{"train_examples": 50862, "steps": 11400, "decay_fraction": 0.2}
Rows from block 7 of the text encoder of a small contrastive image-text model, named by matrix and row number. Rows with one number belong to one neuron. Each number is 128 + 24 x the weight over its row's rms, rounded and kept within 0 to 255. All counts start at 0.
After each neuron's rows are labels from the 100 texts, of 14976, where the neuron reaches its highest value: "fires on" is the input token at the peak. Only what is clearly more common there than usual is listed. The data: single toy objects rendered from many sides on busy backdrops. In brackets: how many of the 100.
# fc1: MLP up (text_encoder.blocks.7.mlp.fc1.weight, 1024x256), inputs 192-255
# fc2: MLP down (text_encoder.blocks.7.mlp.fc2.weight, 256x1024, transposed), outputs 192-255

fc1.325 [105 149  91 136 169 109 153 107 132 110 101 137 150  85 104 140 162 131 116 166 131 173 103 146 128 124 153 158 150 133 100 126 121 131  76 108 125 147 141 137 103 110  97 145  81 116 132 132  76 125 115 150 115 147  81 120 136 131 131 123 141 184  82  69]
fc2.325 [150 106 174 112  79 149 112 147 116 144 146 121  98 159 149 113  99 142 150  89 138  90 139 112 139 125 121 109 115 107 149 148 129 122 180 144 141 129 110 123 158 160 165 105 171 129 123 111 185 135 143 107 148 100 192 128 133 120 122 126 111  76 163 166]
fires on: "yellow" (100)

fc1.466 [122 139 119 127 137 132 160 100 101 150 138 153 130 143 125 123 125 157  91 128 130 138 122  73 122 109 124 142 131 104 127 168 158 127 121 117  94 121 139 128 159 117 121 170 172 124 144 156 134 112  90 133 126 113  95 103 150 122 122  98 128 109  99 114]
fc2.466 [103 127 134 128 148  88  95 123 102 123 153 130 142 117  82 130 112 115 128  98 192 108 168 109 138 163 129 136 129 153 137 170 126 127 131 125 116 147 133 140 118 158 144 138 152 118 123 116 147 147 134 145 143 125 171 129 130 133 148 125  62 154 108 105]
fires on: "yellow" (100)

fc1.409 [149 110 166 125 123 132 133 140 142 167 113 126 100 113 121 123 109 136 114 145 117  94 187  93 148 143 104 134 113 113 129 113 130  92 146 136 154 109  72 133 140 141 113 147 166 142 121 112 111 136 130 107  97 163 118  55 135 115 175  89 145 125  88 142]
fc2.409 [115  95  89 126 135 160 156 152 133  67  98  67 119  98 155 158 137 135  99 143 121 186 147 151 154 123 113 100  90 136 127  98  59 107  92 129 146 129  87 127 137 128 128 129 123 123 108 125 147 103 159 126 156 132 120 158 144 137 127 132 121 130 164 139]
fires on: "teapot" (33); "barrel" (29); "arch" (23); "trophy" (10)

fc1.366 [158 133 147 109  89 119 120 145 121 137  90 145 126 134 118 133 145 145 146 157 125 107 125 117 161 116 104 112 130 177 143 167 125 102 124 131 123 136 134  72 126  96  88 140 116 118 134 147 112 107  87  95 120 112 143  65 141 125 117 139 108 111 113 160]
fc2.366 [ 97 139 117 105 124 119 167 143 156 109 133 121 101  54 108  98 157 137  97 135 148 141 120 159 146 122 112 140 154 124 146 122 155  99  87 111 146 148 157 129 138 138 103  90 127 120 144 124 140 141 113 151 145 133 133 157 117  98 123 157 127  85  95  94]
fires on: "yellow" (100)

fc1.25 [112  73 157 134 125 138 107 114 135 156 140  84 146 129 112 125  92 125 124 154 119 172 126 106 118  86 139 124 128 108 141 149 138 101 120 128 174 165 124 194 132 131 165 113 174 113 163  99 153 146 145 142 143 139 147 106 184 135 144 126 145 119 132 109]
fc2.25 [140 178 117 117 142 114 153 121 112 104 124 188 112 131 133 142 137 141 126  97 143  69 129 141 167 165 116 138 120 159 121 104 144 151 133 114  60 122 140  67 128 149  90 139  67 162 110 156 115 116 118 138 113 147 120 156  75 117 137 126 111 151 110 138]
fires on: "yellow" (84); "barrel" (16)

fc1.237 [142 140 134 122 142 116 146 162  89 146 112 142 114 104 123 144 132 110 118 110  91 111 130 129 124  70  99 115 122 110 170 151 109 162 141 131  94 140 134  91  87 162 106  91 146 185 115 110 137 115 114  87 132 161 108 111 105  99 186 150 144 142 117 122]
fc2.237 [ 87 152 120 117 125 110 150 108 142 143 119 114 150 116 101 127 152 146 139 148 168 128 112 138 162 145 138 144 159 151 168 126 125 156  83 107 153 137 112 132 136 126 149 120 105 105 115 166 115 135 152 109 137 125 127 121 117 152 103 110 114 140 105 122]
fires on: "yellow" (50); "<end>" (50)

fc1.290 [137 126  85 112  95 137 141 126 132 151  98 115 167 145 118 116 163 114 140  87 142 151 125 154  94 146 136 134 183 132 176 128 145 125  96 131 126 169 156 139 110 129 172 107 134 145 119 136 154 133 134  95 127 112 172 113 162 119  98 114 135 119 134 109]
fc2.290 [122 115 190 144 152 133 119 140 138 109 166 132  65 111 120 152  78 142 130 159 123 136 125 119 146  92 117 140  86 120  87 143 133 132 148 125 141  98 126 137 132 131  86 138 112 108 137 113 106 130 133 179 134 127 108 162 100 124 177 140 114 131 116 128]
fires on: "level" (100)

fc1.257 [109 141 129 109  93 131 139 203 103 117 104 137 129 108 100 121 145 171 130 162 120 126 157 159 134 138 160 140 122 129 141  96 113  90 133 121 153 124 136 121 171 119 119 123 116 148  94 154 118 126 160 152  91 168 108 124 133 108  93 120 123 138 130 130]
fc2.257 [150 116 149 147 129 173 103 139  99 116 114 100 155  94 135 176 121 118 163 125 113 173  87 104 140 105 130 139 101 125 140 112 124 112 133 156 146 129 139 158 127  98 143 117 155 122 124 131 119  87 161 122 166 116 122 164 105 182 146 126 152 139 145 106]
fires on: "teapot" (56); "sofa" (18); "arch" (10); "barrel" (8)

fc1.497 [116 127 112 134 116  93 148 152 133 136 108 126 191 119 109 139 128 156 139 153 133 155 135 113 155 169 110 144  78 137  96 124 105 107 127  83 155 153 152 119 142  97 124 105 115 149 116 152 155  87 112 115 128 124 152 153 114 136 106 149 188 142  97 183]
fc2.497 [140 134 139  97  99 168 111 146 127 121  83  90 123 117 105 129 127 131 165 100 157  85 114 149 155 127 131 104 111 150 104 103 142 163 134 143 108 115  96  90 133 164 128 123 165 113 125 132 149 119 173 134 147 149 152 118  98 139 141 106 126 122 136  99]
fires on: "teapot" (44); "barrel" (34); "arch" (13); "trophy" (9)

fc1.461 [118 178 140 114  92 123 124 125 153 128  97 145 114 142 131  97 134 127 131 110 122 149 160 105  70 126  96 152 121 126  96 122  80 122 149 137 130 199 138 114 169 136 112  80 111 110 117 134  99 143  73 121 119 154 129  95 136 135 124 177 130 143 117 139]
fc2.461 [102 136 139 126 155 138 102 101 167 140 134 119  59 126 146 148 176 123 119 138 149 110 109 122 127  99 112 109 106 114  99 135 120 114 111 139 121 122 147 108 167  82 118 157 165 152 161  85 135 132 122 123 104 144 136 143 135 144 122 126  96 105 107 165]
fires on: "teapot" (50); "arch" (44)